Rows from block 4, named by matrix and row number. Rows with one number belong to one neuron. Each number is 500 + 25 x the weight over its row's rms, rounded and kept within 0 to 999. All counts start at 0. Numbers have three digits each. After the name is the row's rms in percent of the matrix's.
# u: gMLP up (value half) (model.blocks.4.mixer.u.weight, 768x256), inputs 64-127
# v: gMLP up (gate half) (model.blocks.4.mixer.v.weight, 768x256), inputs 64-127
# out: gMLP down (model.blocks.4.mixer.out.weight, 256x768, transposed), outputs 64-127
u.636 132:527513457468447502498484514511500516487474513501521479511478479489477510468499505528526474503511497480466451518530488518476502476487482493486486500488517470487524521541467466542499475515490449
u.637 133:509495474478529506485498497474547445529464499546508535515504465564439513493491482460508480480527518506448512487503501472499551456493512531510474490511499495523454527448517514537501524482520497
u.638 134:509475484511456467493477474574447530571503494500485536523461497513522470481478513491539491486482475448467538514510497512530515501527487510473517519486461480530511486503473531483485483527536484
u.639 108:455494503489503519506474526465512483506495530531466526554496510504468543514478548488470495445493516496504472489498501474463517487502502518537516480516514522506589500500512514495534446505487528
u.640 123:505487508508495506492491510498455519493493536491557497516469479513511515476474496495531511526498496485515501469549458530530457501483539526520475510504484522498479515448504501498585518510486525
u.641 131:486450499517517518520521457521529474491536472477479495474471488515527519497465504488521508528527500513510495507530541515478514530494496520568507539499493515479482488514489538519499564560503537
u.642 127:491469522502503502497505492523514517460478486488542464515459472442516486501503498487505530481495501479481496531525502488486494514543550484523490476497511520521484534486538510485508496501487474
u.643 115:537538448492530505465496530465487489554545524493505525463496521463498480473514497484541486544548476509503550521451544478489496507494501560525526473481521492471480508523538546461503507533483506
u.644 025:490492479478489460476471512480514518485481509467491497438522503507503497508495469496539481461549507491486494469492485519486461494468512516494496533537511495479488516509530562549502553491508492
u.645 131:450504531531456461492487482466472532515526470523506484549458500515519507510491478504530475498515474546489517483466522486473476529529489512495477492548493441507515483489506492541488511482527489
u.646 031:495517510472506525484519495491478496488499517505498531505467505524501497491501541476496531525528521475499487466478519477486501471507514480497497504458554519523482550522521483512479516463506509
u.648 075:528511493510495519521476483464518441463507477546499488497502476470466471522492483498537528513448488539503472519517490496517491523543485489522492493509476507495480476462529468522504488534469469
u.649 117:530484479540505490471512465470586519524538506480494475525516490508527492508474494495510485493525521502515448511506494496478451502472509542504465493491472499496493480517483492483470514492476474
u.650 098:526509489478505530482505499479450501486522500493479531502486513554495496492525455491494523498519478502511524531497498526523500478485502519517546502497509564516531523465507474521473473526477532
u.651 110:512465518486494482480474492482519522491502457527512487476501495477523522551504537537525503523499471491512503508495532511539527534524526463467511459504480500487506499522516484499493517477537482
u.652 126:527478530493496519540517506499563505496462480536504517516503523493509477421495487517522498531483542496544470501486527510498503510530533498501506506481488545502470470504503511448482500511533512
u.653 025:510521520490502458502489454527478468499489531513490510516512477475494530488509536487492453503470505475476530453511499495492502467512489495487513480481520454474518482473490524490491491536490510
u.654 103:495517518492511507500490533524493521501474514512548467514481557539517513504532512516575449490498555498511489504490489471516469462498470502536496526507526471490496436450483532536425533554483536
u.655 109:521509494468505469510504526514485517549510479533491500521497519488485499529475524517466544501451490519473487505500454523506512467555507463535552452469513493481458489495487524533493487514494478
u.656 133:523516527513488525523465511478471481546573511493453505541535537524488455507446456520527543503476491519483486498493490512460496488485509511504525455514498502468452501490495482504503530500518518
u.657 102:527444512518482481477485500532452526502510489513516440502492511503525532495490500509520483459491470482503525474451542549496518523428538529465505452494536515517518503543534525512536505506487475
u.658 135:471484482439488475517497495426504526482487457498473483475519472547472537512535500510546502519533549539494540491521474445453516533512537519465498522505518519540532495499494493555484506501539498
u.659 138:472468494534536528500515481436516479505505522481532505448519486529524502454505470505533520507558538512533495484486489578465489530502502512493480508515502474504489462499534517495485476535499485
u.660 054:486512471519465489497436512541476491524521491473521533511498485509532519510506467480516463471512509517479495487514515528532523514502513508468503475528492477492470507509553539481502493506475462
u.661 116:476479507524500511497470496499469493494507476472490504481482492497499543500519514473498527520521539473469529477491476548484471465499534516501505485465507477521529463517531501527516492483495497
u.662 137:465467457553520510490519496482507498470535483483518488535517488500480477511508427483518500504485497469487520506490494538505518533491511535472454485479543487534516497500526489500485520476550492
u.663 089:491536493507497506485514485506523477473505508508489495519473531440458479475519492532490528528475514507503542484504482495483499480510465535511505478541517546518489534439469467503499488479511499
u.664 107:488481509522502518475508535544503432502535509499462466477544504520456493520493464542473478561513488488504510494494503503503496549500486529441485471465477481504491507444477534506502515490521464
u.665 041:489477466541483441506514469491474528501527519509504530491500539500496470468499518490492470515481452490480493454489525552495528477516511537515488464498484497482512496489522447498547542498526467
u.666 031:520504498548559527518517514478508470521501497505509488505470500486518461499547507519518491480509538495480509497491480496497511547506457474501502511499522474489466498491506491475509458528469460
u.667 100:513501518499480503528459519495488499522542451491486524476440510487496482472584488491484496503499468486523519504510490505467508541534474569481522482497527445527490495470452515473522504502484488
u.668 039:499483485459512470511529490505450472506533511475481518460499495492482513520545462505495515532532515466523528522465484492510532514543505493481504517528477503531492513492527478511485503502488444
u.669 123:508469477503530471461550493506542510485537515474518504462514483494514497487534512551518529522537511487491493549481484554496517491508470534508528494517525513461539485462475501456495512502482518
u.670 039:515519523471510461528506449470470498483489511501549506461466473488510497484541513487473495514502482504529511501479488481511485494510506498467516492488493515486461510477478518521495499514498518
u.671 117:458493513515457537502493512484534491485453475477540476470485438490540456504477553483511518525492487479523532480501447510490524467489466529493510543511470505501451484460459514475481499500460481
u.672 081:496462477493531507468492539536519493475497536510443523476473519534468524499512469528480483525501474503502524488538460479535501528548516488509525419507498546507474449495496509507513523482535505
u.673 067:529521503504503490552474514515442488512461500504484528494548486502561482512494491504529491490490473552462545488490488508497478474537459541514462466478516488493476498519447459470465477480499524
u.674 085:530550487463486515471524519508497488486492472486560523448526479498502479509512447492527543543551564460515472491498540491514530487488478509467493530516454536524486510507526513510526493528488482
u.675 132:539456492568490507498514472516464521491508503542496499507483473515536460507479467516478543491472509484531509495510527511477496523503458531520530501513505530473509478500518492487515482496508478
u.676 096:475499528512494502504511549467499499509504451519509515512519497431543484504489473490457495522499476535476515518563524489502473530519497506510467495512497481494462518523551515509483456466554511
u.677 125:501529502512518493473474553552493495473495518522523498499492510538520534496486472509446494484490472461496519485491488470485491480521496510506514479479517490534521511509512500483482490510494515
u.678 094:487497501499477478535447508487481549513468490463445512464474545480468538510493531507515508489505448530530532509473520523527421525526500550540497481503476505484512453523530530490523494522517507
u.679 146:479536534551520492466533520486536466513506466475489506486519524527478525486517494526494548519521536497508479509484495531481507521494528504496475477496504474458517451495459518508464491465459461
u.680 024:471524518503537502486490576479443440463525516476503475490472492512478492516530504485516538540534509499491491508461512547515524432484532513504516484493493492469549477474445494479478472496509490
u.681 116:504533501507462507483457526477511491509510493487486529526488525517459467486449493518485496532506529500461535520480445461502468508506484518519522460523559526500510564499509487541540524489491494
u.682 119:483487500527521502487509512518471494545501439501516458484472468522498520517525503453521503507505533470499467448488488470499514514467490482537493513520520477488476468516464482536497498512467536
u.683 139:503488511515512531494517469507513478528507518483494486498493517504500538512525521475531493474492473528508532485543552551502476531538496517469505500508520474542530493479495508556501496453505499
u.684 081:505518520480531500511465536506508507529549502455501473551492556516488480513499511542465521501480469502509500452520516499497549467489514502495519488471438511464482506511461482493507496448480540
u.685 067:502491500512509463460489465488509473518518485486471473482466515528502473495466490545518487481428470539485516444469514510494532446476508539453494500530500473497474473453515512488492486495491475
u.686 118:470508507541521529442512490509473473498510511494533459466489511531487481467504494522484541506509506488506479502522472452506496466544507533503511460467512547513524527490534511548467534477509492
u.687 142:514510454479510484453493513513483507523471529557506516513498462495501520513501515504551448523467504527464457537483469515517492505498501494554517555515512488496531455492507504482450525520509497
u.689 109:495530500514445518453508504468468495501498505505482513529459481523539526503529489488466486487488506506503472501518520536497524455540478470545537478468480529482530537499486532496479472503493516
u.690 118:511468493478486494515512512493537461504500504506527497468444523526483523500490498465477514503514516497469486567493508474517484494510533522498494509478517505509467488455497507510549495529482464
u.691 118:516538485469497484533488470469435498474468422523518520508487495526494525465482492500509507486518520519477514498512523488518502497529524537523517513511526486510466521493499545525461503524505517
u.692 100:518485546487518526522469487542536463483512557466465479507526529486520504526548454554523495474515486485486500520517474494532504498505502498501522517507503549524488494470534519486474506533515496
u.693 104:485539493509494470500475514466519508507505498484506538549499520529467497513548464521482479477468473515487574483501447476488496488458508484475509468506485486489497520496506515482473504481484467
u.694 159:509483533483512486489548520522501519465440472462492511458538509479505466494525516492469518485519506475526519515482481455514470503509533489457473529503526470459543469493480485490525501476498478
u.695 160:496471491536500498521475513463503489510471459533510489503514495499534538534503482510460450482511513516532478479499543491449473473513513487488517445510517535518552474544543484501520517500513479
u.696 044:497512489526482479480466502470505428477510474487517492484513486480480504503486530501515535489505518477483502515484473478519459496520483506469503488500511492527471586482497547493567494470536488
u.697 118:505524519553538517477528526496485489499505541547453504466492514544493505499487473496542486510526488499503497512474507536511485485467478508525478522477510545498529484472476485489494512495471489
u.698 114:512470530480504503469484454478494548495526529497474491514471536498510473475514517529460504509485502485527496489468481507498548549479498499510480485478546510474516521514491512474505503486480458
u.699 122:482533502513495500501523494495508497517521508494534505508494548503476516527518491485470528553486569451480529537506523470477511519469498516497527497494486548532488438478500550495498506499470499
u.700 114:470508450504464537495476546489493498520492484529515494512513503544476459461534497554536438522450484459484496501479522491487500495540512481519534505453512579490496502545500464495515488470542504
u.701 105:499496457566524465428530505522517489505532455520497516511507534515498450519479476522522485462534524510494509534524519506501499498469462518538486526489459529476533463529501473534468481516531533
u.702 101:493519527471501492499497481460524470521467508496521463442458524476490480512480498568536532531519539488498490503459550493466508525470498522436470498504506487478502486470517507496496505513465512
v.636 131:513512529478530530496475524507502507519455519504479485529522517473534515542536510490549491510548492480457493472493507505498453484487420490540501534542497466477472502478545532517480508483473500
v.637 117:497505490488441464507513447478513484498473499475530466480453515532498524478511509523464482489531518424543481527478490529540463482475549491490514505490535504480478497505479528472497474503475532
v.638 117:507493482489469487551478521473458511538489512484476507517502522486527469526489499511546483452468472518478525496533541522486482491492527498523534474505494514490487557503493514442446497516506512
v.639 103:508527495490494551472485484480521472452458512507491499490472475473455492533564474534500483485468492520538477458492484529540534492460516493498501489518497525476539511549477481520495494512488513
v.640 117:553471546512508509534543488525462510471491463498448513502507474464548544526484510478535521536501477491477516467527468506526515492500524531511521500513482480485459488497510500497544509524516514
v.641 122:464475502511482525474479521568497467502505472464493526527471508522541503517465484497495463510491503489510503515506490479506515485530533532517530529516450483479505511470534494537506520522553528
v.642 128:519485546504470465457520531507517510526505511476546469541442482505501480522515508503503503482480508472514525526493527520504491530497489552529475514505508482463473474542538488502538529508474461
v.643 122:533531472504504474504528515493501505493496515496498507493490518511494492477475535506520491471537491489498517487477502501500472485495531500491547512527481517495475542485482473501521537444506510
v.644 006:468501424482496467463482487499482518505498530531511445487476528534526494474536532499493490456509524535488500488462494526503525490461523513517449520500496462520473517494491505518510464488504506
v.645 139:468466477532500489504512515461476507450575486517484531511462495504487498572469506488526494540486533541495494475516443516474492494503526478521500519522490509499471523496531509497545524519487506
v.646 019:490524501471451511478512499547504517508549495518493538500488487497571520494522526546457549520506538501487468525499494495496467539477503456499467544531458511487466498455524494479507476484534490
v.648 080:516476522519433521480489481527523528472526478492537509550474482493425559520522494515529467456464485520493520504511475456455526512554461498536509500504503510465503503462484513524447473509494482
v.649 114:496522540478458547507477482483496502508530466508486503518487527466461526455473440486504534506460496503528490490503513493520475486461530529512428525537487472443504502514524497471505541501483480
v.650 098:494469505479472521484461496531478502447480467541469512442531502486502515478534510548471473521441488533477502524503498539509546486512520504464500535507476484478499520528519446500487488468502429
v.651 119:490484477466510494501501451518517518509534463504522486525481492474506474488538521499539516512476473470470484498449515495517536547507508505502472539503495544443505496536523500467503550501483526
v.652 134:493488506481564465510479499495508493485525494528544506463536502495513463487521495508459507517547492487521547492530496506520531478510477514510501513489567468526503500507531507527479467494531500
v.653 008:541474513515543475497488509529524458484540487462560475495463489515495522475530548520522487512482478484481483471515485489514489527490501483494502481479502493472539488489516491479508478502541502
v.654 103:437473529534495512508479536488524461447559509488497519514483490515484495553507514547503543469547509535495484494504515454556508469518479517461485497524464500529514489498525508518534472473512480
v.655 105:494470528434480481530522530500462499477502460486526547521499534495521505473485506480522515485525497478502499471545530508502468495485493549523478488444438459492508489517527458509527539494487508
v.656 133:485508511507497544474518491454480490498501506509442566509529517532474509510473526515543526532510509524504505503456516487470495495544511515553504499501477502509488517469483481521481485518481514
v.657 106:498545504484487474518507471525478540529504456511529495505481509470540537492511492517473509505469527473539511499475531530520469503465513503483491479456523531469535480530519499510504524494506514
v.658 143:495502481490515498468512484505522500494526501484495457509503492465498518537498500475439469532459490510492481506531553511546490537548495504491478517514478441480506531475511517551491500491517518
v.659 141:548529490532515512517532469542490496546472492520471507490530512443497515491451486495502530493508510462536460492526457506478492514489491518472467516494503479556512490467504501552530492539540499
v.660 047:508523456518495488510530513587544507488489496475545542493498503523488566495519517501497438478512529513476509528567512517517498518475504499502510486491500501504466510525506543461533468503468513
v.661 117:480530472555530477472520511475480498514549517511504520486499494514488514505489486452517492486505467484492508519490536496487487508537489467484543524523478516494537479520514494505491528483517472
v.662 129:522485489537484515483470469510443491518533545489478509528509509515497532484529511456490494485516491511501521493514478547512515515490504527523459519489498475547538478533501515519486511466505500
v.663 076:507551485453488527515508519518484526479453524531527483466477468470483482481505502532539494541487492471525479493498498527493542545481508511457505531541519479548511455479526494491514537538513481
v.664 108:506496478513529483534463498447474461490485482490463536449445473472476493513520540503484473532492496461485512490487499532528457550487486526487488509479513560486494501517457517495493531517504474
v.665 009:536509498500473533518484508499449500501493538512503507479492521561523489508482524502465480480503467483487473464491534499507491501500468515520567500523513513435490509504530463534493486450493487
v.666 020:459540499559563499481515535494512445502441533501489509477478512486484522488517528496554527519478529487488501492494525480504505485466476504484553522497519479541468505492541510468574517510536491
v.667 091:528508535480470508482471499460472482515509449526487524465456498534473482487518458512512463487494487516485540536506485491506475520485494451489523504449503471467473523555486500549499508524515483
v.668 031:503514433520473495501446473499497493531534475498497512447530479504518492507517495556538467528517491497490509511510511506494511497502514509480504491541460522499525499483533470500500470526567488
v.669 128:500455471516492483509507488512525511482493523499491479498528490454503498458524523507505523498514512491525483582469534507505528530500472491474467525548527485427565463457503494469502495483536502
v.670 016:458481503507486476486482461470529470497494481482488495474482433487516495515491477489490506513513467480523491482479459473498497486521474505482495483478508474487476444493488475491513530497514520
v.671 119:444467491514491498486522516464476514500493542486519452503510507482535511515498507502521530498455505499509473503490483509475544494520501497482527514511492517498513460519490507493492517502468507
v.672 081:489505494547491493515517505553426515439468525495501523470505469534486487489539520530485483547515494501472525518538535519481502523485539516478493460460550564506502480485488472484516487495512480
v.673 057:517497486480493468509505481489507500513496455512502510516544472501509537520504469514481478513483462484491498499495510495536469481495501498482445532504530469490513477496460495492517496446536523
v.674 082:494584533484481505506504525523511493485458487494521499495500480563487484522543481511496513483526501470525487504515529499505491465495502506527576488509504524492535515521487492514506484465457493
v.675 131:527472512516492522473487486522477463503514500496516465493515504473451550504511500441506518500496496483528534492533498497522496513491471467493520492531481491517499549490483502485508552506476509
v.676 110:523479501440519525506484491505467519512474494548482504505475525501521553493532505472520499498507510521479506482486515524488456517482517531487533535469492486494489533481468468484546505496547511
v.677 115:472537505513507470477519507510512492511510526508459516489499494522477528515513511466514488522491479462468528507515493502505562492473483514473473512473488489531519512510506506505477500502537530
v.678 099:474507552473510539527507520478487538519508516478496495489480474491495517504510490478487490468502513527497472532472500537546445519457493521489501501506529516453527510509502507493539511498496514
v.679 140:503478494553478468491515467505523505488489463510530491505526516537483531482504475489498508508509550560494536528472442508484514472504556498502482462503465473494472462493506507549504465507483483
v.680 020:484489523527496483539521517512471496495548463509542502477509543546453502491499521492468476485455513501483490526460521496523546520495541491511493492499525497458526503537493475506512515517495515
v.681 115:491487477499470537515461505508456524526449486524467471495496518553492487484513521461489514490441485516475502502485492499501470548531480477472500501527485492520551473472515484526526498514539537
v.682 115:516482495498479508506592456491525516476465479522496448491526493503517517497504548482484476528516511486507505517503518492475502454500473501502513480522509478458482505536481519503470496560508485
v.683 139:502485485497477550553515498504514546479456508500497474478523524548529509513497535502503516558563472486504545516478526514455502486508513492475477520480489549500472513483497488502531496475483543
v.684 077:492520531539486480519489529519518474520478469497516493541460531521497494517469500527502487502506460505504466480517514548531546497520477478473520489478475489501541520514488479519539474547461508
v.685 065:492483467524510495480512464455452447521508447493513506494456503532493459522514511550499492478517469491513458442503504449508505494484529508487468515493504533500519485457546514497516476484522495
v.686 116:491498526477476507537494522507496450480574488461479502503488505483522505504486503514543487473481475493500391501473496449504510513481494488527526489535491499526500508543507481514517486527476497
v.687 124:514522492485499473504492486516501493518495498484516463513527521457555525540496479536503478507496491528503478534487461495516506518492501493516462566530502484467524434492486539480505493488520545
v.689 103:458503476514442518473495477477499504493499502525505470490496467507520502496535475509467501467504510493465475502477506498449492463505523498516503496486509482489505492470477513478527509501485510
v.690 121:491485504517497553514526511519507515497502539513549520460548471471520528463498513531479473524544521467491510494489498475502495483507546544467508539490535523458452459533513533516490486466513483
v.691 117:505522535536514531541515496514500472518528505474463526543538473503513565515538555465542481494462506517489521546507518568502544478495510495499501501541474514508514558502531535513470501533461471
v.692 097:476564500473467482574486491493468536520484492515493523467512482542519485489517470534494487460555505522470542506494495516456559508483499426526500485475501462467507507480522522508483497513511494
v.693 101:512491566508503465517507508555512496491524494492538502485538508520473474452519484539521512480487454539505521476526471504492509486496487468526505473585511526537506547532543487544478511485470473
v.694 157:537522485479477518514465484506498483529533481536481479512526491522473519522521501493495487527509506502478554472499494523502531462572499498527516500496496493525522486493538509479511476523547487
v.695 148:527498460489495491487457511444432499515495493459470491485491536508511458479499517555442508487481518492514458522486482469478511484514500507449497521507500498535493510509469448488485509518574512
v.696 038:467504552536464475506475535550538457487475475488512503506506523509468533474529500533525511502524488477496517503511500496500521499524477503476487466530517521484537557480468526500504535502535502
v.697 115:503505522513501494443434499527464482509461485418518499454447520494483515500501506510508473518482469445505508524491465474475475537477477524495501462497497532497514500507494505476527509494553520
v.698 112:501512509510502526502482477495553513516511538489527515550465539504498493518484509571467485495462498462490495467498494521511525486512471445482491519528551487494478486505485495478526497445482487
v.699 129:489465485483468502505503509452532503493511512497523520509502531493474504494554521517478508520502554519488516564515508533443535545471482522517525502489512500461482462485485536494447534477476462
v.700 130:484493508504479497515480497498477540510478490506470523507505482488521506522506474480520517514493538477496557549507512553470548486498477484516515497511530532456494496467545471527511490493489521
v.701 108:469448501538520524425548480471499507542507440500468529488475507520479528505523506468535556466460498478510448518519491526490465516504498504514512489526534494452489544473509524491518512484497475
v.702 110:482508534511520490503527513546490498547494507471528467485445487496489464490496487517534524537489465505475489512502468527532534495498526512487457514491469514483507511509462536480499479498507513
out.636 127:520519504477497525549522538510534481462466510500526501499482464544508513486534499510496509500483474521450490484493501511517497551519484467509513525483541507521555462546485488496523525485432560
out.637 129:505521515456477478506502492511530529513501528493507438533493524515478465509487512513510480446468516547498476482548494516503488534521501502504479514540497496538483498489496473465516481517464468
out.638 117:507479487490528558535512506474521509541528524542535482447502460468524492467513516485461503487497525514495457494506481470512467498499472465474534534525526514488494467474483512489529491464535522
out.639 109:507505504553510504501463504507513479484461484493487502472490514501478498532514494515458485473448489479517488469501554542455520516492481461537466455492512534492472519488542496520514465452491491
out.640 111:520502472508475510501521447507483489547481501470455562508519513483522549466528496542503484479545478500484488505494440519527505523479552490495514450535521499485530508514519516467535539451475479
out.641 131:475515514460494477471483476527493449494458506506501503490474496446515461491511522563505506502515521490490523516491489519484502496490528541535477528485505487514484487458488552511501487495519474
out.642 122:478458527487518519493535460490436533479481484532506500456493492529475482501522516540524531493532523458539465500491493481521538462508516512499481520511534494509482521490496513525486464516543483
out.643 120:538542447469500495527527495528515498518520528494542496490497460465463500530476504496510514484505533484500512465506492486474532486490480517458517464529504490492477478482473522533479472484488478
out.644 023:523517504506513513510505477479532521489479490455485532509561545495460456509509493439499520509537494497500500532532459525484511460497496513504515495508529544482514480496456511487504503458553493
out.645 135:462533504498502514487497478472484481500487472490526477495495479539505525528517488511512515485470527521542476546468503458503510505495484481527515489501467462517473531490487521472506508532511521
out.646 029:499505506495483534537494559512549480505477468476473495509560500512512544532502480498538504504503489480478528496444457519474490540497509523531483494510507519481512514526493484506484507512476484
out.648 080:501460526493479478500483490538500464519492489479499489477469471513503538499469489559489520512508502447536487528513524458526516518541509503469532508532515461464471550517471508525491478477490508
out.649 106:509484521463480520546528448486515493474513514496498472501516545503497509529520490549491487486503487440498495483536528511533485495537509510494483522494513501449505476524496486525504496477533518
out.650 097:502478467454436479543517518516519475488512487532517487500511503485478446487522521478550491512489491504516544460474510493488486505534465504517533453491460461481476485483496500468479474515484506
out.651 109:482499511528484464469491475525517487476474447513510518499473472498514514501506461523497513531488487508513512471529506494512496478486472510487511459510449526514483478543511492531505482500493492
out.652 121:480513525513499483545494467465493500528493462473518504477535475504467470531528503505491497552479518470475494472557508513504450501469479453536506454499498502537472523501472532485474478511536543
out.653 022:471498518510506515479496476517510489533494504497478518482482485520546484495553489459470476455509501514492479490487486540497509493529513497484531539520507499528492497470452472485517489461516457
out.654 096:523498435449532505493537474523516505510484515489503518503480480537536500510513520469486547506514502520486516489446493514530515455493457547550494515534523489447570514476513503527536477524546502
out.655 099:497512511505491507490506481503517519511530501490483489495543483490482486503480496492513509528530482503502479494506469538495505494509519446507494518519493532499517519483471519490500542498523495
out.656 129:490474466496545489472488517537550484534574458538519521452461480545481485535522547521500512523509506520497502500443485489503482510492504507523506529469484475534497519538492494482538520561551478
out.657 104:480467526495518488494495461480484551521516486533536499534494489503492469467485508511496483481491471548546489469491521555516512466529490454520532480499502509473506488542491496462493442518520509
out.658 155:497491497469486446524471484444512505480506453496491510499495508534520483452537517525535555498494495466535478500484519501503503476497513488509523496450517495541534483510474510505506457497509445
out.659 134:487497476517526485509539525465519561491473533552529531526491486507521492500516519470536511516532521496472503457537513527476501522514516523490493510468514494507544499468530507539554514506456487
out.660 056:553483518476495510502498496486500468547485544512512511553493529483479486474519501510484511520504512545478536490506541496495485520499488521484502459515447485547466487479428523481495499502481490
out.661 112:491491467540495502523512457498476465516511468480493474523491478476493465501528512514487542524502473470509499528488490499504494482492472553523479472531494494545447505497485497526554500502517472
out.662 128:507510520550485488489492489478553489519498524501506522480514474466520488508552536525480552513530509533476524528540490464479467535503505507511469509477518510466486510496513539471457481460491494
out.663 087:494479444469527476500512501531524469532503496480483499523505520465484451515474485444476503477479503507510506475509479485491552497507527499493503532487526535513469474507492523476512472492486436
out.664 108:473492486475505480480508538496516476482529504502525548510533506524508528527487491501521523453505493505515422539526513530504475506472490482518498477481454481540513479474535522549495484488527502
out.665 036:496492527503475500493501504522534426487467481488524544459479468494506552464503455481498549542492489521522550486541495493527500462504491496483482522509498506513492467517494529496500526515493459
out.666 029:509517490467493545523505521493527471556519534504550519513507496511520513501472478483476519503470449475512508523456528499503534516518526538492523525500495487506520473499509535494552523473545519
out.667 093:550495563532482509527483503509444496477507544504495465484522515544458499480502515466466514424489491488488448492486532524480501437498490440504485517517489534486503522486490522507494505510526462
out.668 038:496471466515492543527473507496482528466477502510475501526554451493518484488495514501513440515507495492515486509539514453517529490519496511474473485485510518500500522461478518524556483541531503
out.669 124:506478493508509514482504490459512542494511499527476514490520531488503504500442466461477501576437532513499522507520482525488499534485482510519523492487547508496447509540498500533523567495485458
out.670 041:491478531516506486485461492472476487511513477495472487485501511488540500535523535479481498480518468511492492493457513461508531486526496498480551523494522518521460500486503514488494486504483480
out.671 121:524483514477485501491522517538503498525465551452495528509510503506473492499468498462485515457524531478508479518471494498511484496486528433519528540484511543535503528482474493472505476525519519
out.672 083:464512476500562486472501492474532474490530518514429501520540509510460459488523463529488495482487502480501452511502460498464508547505502516504457495528537499476468489524461523493531516529487480
out.673 058:519493511493497475467482444513477488538528495522469488507493467462495486570496507538505482489490485499513497470478471522480484495521536505460523502468424521479507516468478483444506501516533507
out.674 084:537499458500484498489497509512498509550492490479513514451511467476460461506481486532513472497489486484476504496486509490475512481508489453444536494464532490510510501500521488474517477519527526
out.675 122:511518500489508488524489489497490490510488503461481498464473519461493504499508508488494525468505501520495530500476500518519516506524425477456508504471532521534484515526521506557449483492513482
out.676 103:524514505511505510458485529480557486497494487512484497476508501514506489530527492494515523494468507504499506500513515524476530505482516502458486506491524511474537476497463476500454515481436523
out.677 117:496492536538507492459482470504464464518517513543507495488463474451503491513477504532506479524482505461498470479510467513486502516504501530481492461503459493479480516529486528520519544485508494
out.678 092:486521473484466457511494497448493441540444496459540528515484482541523517495495463476481469513513508502483493506530469464500529488523487502471486494466478531508451465518486463490502502527476475
out.679 138:487489488484502485523492473496538514497497482501473508518509518476474521474471537529506543519509524448510482462505483477492517494454508513480509489503502471487481503490439540504480495481507477
out.680 022:517477524529519559454512477498536481506486502511478475497474523474497487491454511470493486507479518502497496502539467531508509528512449538526518510533471466484486499477499501478506514503502533
out.681 118:502472502475523535483528495526501492518480503526500482545478495486545515523487510436540546517502440493549486495494486496500472535524491515528483492499474505482459499486531478485478489473529505
out.682 111:496492536452503489495498494468500456524525512526500511551459490496482505541497515502484510477546496489537502518483444484486467505494547489517546491521510480502495452493479504525478522527459537
out.683 151:514490502490475526511453482518494498481500501507449507546529489493497502493462481473517502488538479480489527515516503449477495553571508476516487518530514465466534487488516503501514543462471501
out.684 076:475479454462526488488489554559493492502510511477493549506538484496475500505484535492482490491517511552460480519516503496509510497500520499505546501516507503488536501519442483537483516518479529
out.685 066:527507513489498516496538461583553458522483493476499494496496473517496501455525547468505501473486487483527466456499458507516489470522540509487536475473496497488484521506472486468507503525540478
out.686 115:536491516504530467492450459499516496526489511497512497520519511516466523495533482483512495499486539511515518498500523509507501492510526483482484471506485517493493465552486524533544536476517478
out.687 132:495477483538506474483536517482486504503521475460477480476487525492501510516525482514443496534539516458518535516525508504490458479501541510452466487505481495535479492482516496480579497439476499
out.689 109:463468514493547517482512484511509505495506511520469511486512496510484489468530518461525479535471488496510498553508474492531497492503503497500515512524536478494486494533514505531515505508495468
out.690 114:470502522499498530474514518474445480484496473493483483490499494532459525496477475528547497511529448442477491512459514476529514471466505513526521519531512505504484511503494522509453502515447499
out.691 118:508500500504506469508511507508506502511484481470504503510483491494555512505492503494492501465492514453503476490496482468493492434493526506477504522499504492479525561506523500534514457543540493
out.692 095:498539460479544536510506487462507482457515532513514515525519517483521513534542466551505515486480521500520527497498541542511503476478497480471517495531505474461488503518467473469503461491491546
out.693 107:510515529485508489478508452462496504498485490557526494520498525486504480461479509483548464492499490535535525510555479498469540495532545539513523453522510534510457470491481515527494454499534462
out.694 159:531524508458516476473498521466503474505472528518492473495505491528446510496475517508528494460519504494458510507510510496466501504536487505513516507501516479560525493500509492510507502531493475
out.695 139:528534487498477494477479506485527478492535507500507488473470524547535521541481495498507466531528506472485489469529515521512496462486474465499486519496456505489515494510529515473528486527459493
out.696 041:494477527508468470513519529481491475485491427515497512509558553494549510558500496516478475507500556507518510448510533545505509486520521500506519485472550571472549521516508507496554513485535492
out.697 114:530488487515520519465471552498505515450484460490518550490480496523543487546487460497503484524521510506499488509535513503491509498504503497487506469482489488472487484496497487541492498481495497
out.698 116:468475476495447517537491489468519459518534518474463483514471501500506464501481482471519521485503434469507506535467524495492495509515505478476508526460497497481533491483528511483517528522505531
out.699 118:457448482528488507517516432507513496489525540433500528506465512522514499517507480496520543502508520523488521522487519500483476529474572487519499502485527481478489452508479515475535519508519486
out.700 123:551518499471531545478538518489513479498463440497472498508483485519443526483488518536528497548508507534496554475506516492476515463511529492481459478488487494482524550517514519507473528475494506
out.701 118:496533504490475519511509518540506504512512530578518521534492501457522514500515497469426484519523490519511475470508509535527571470513493477470475527491493497510519505506494530496521520489494509
out.702 107:530510539497535547468544480496491467522471478404514509503491476492466517468529481516516536499510520456508474498513484470509506481492477543500481494491504479506447540502494482475485450510468515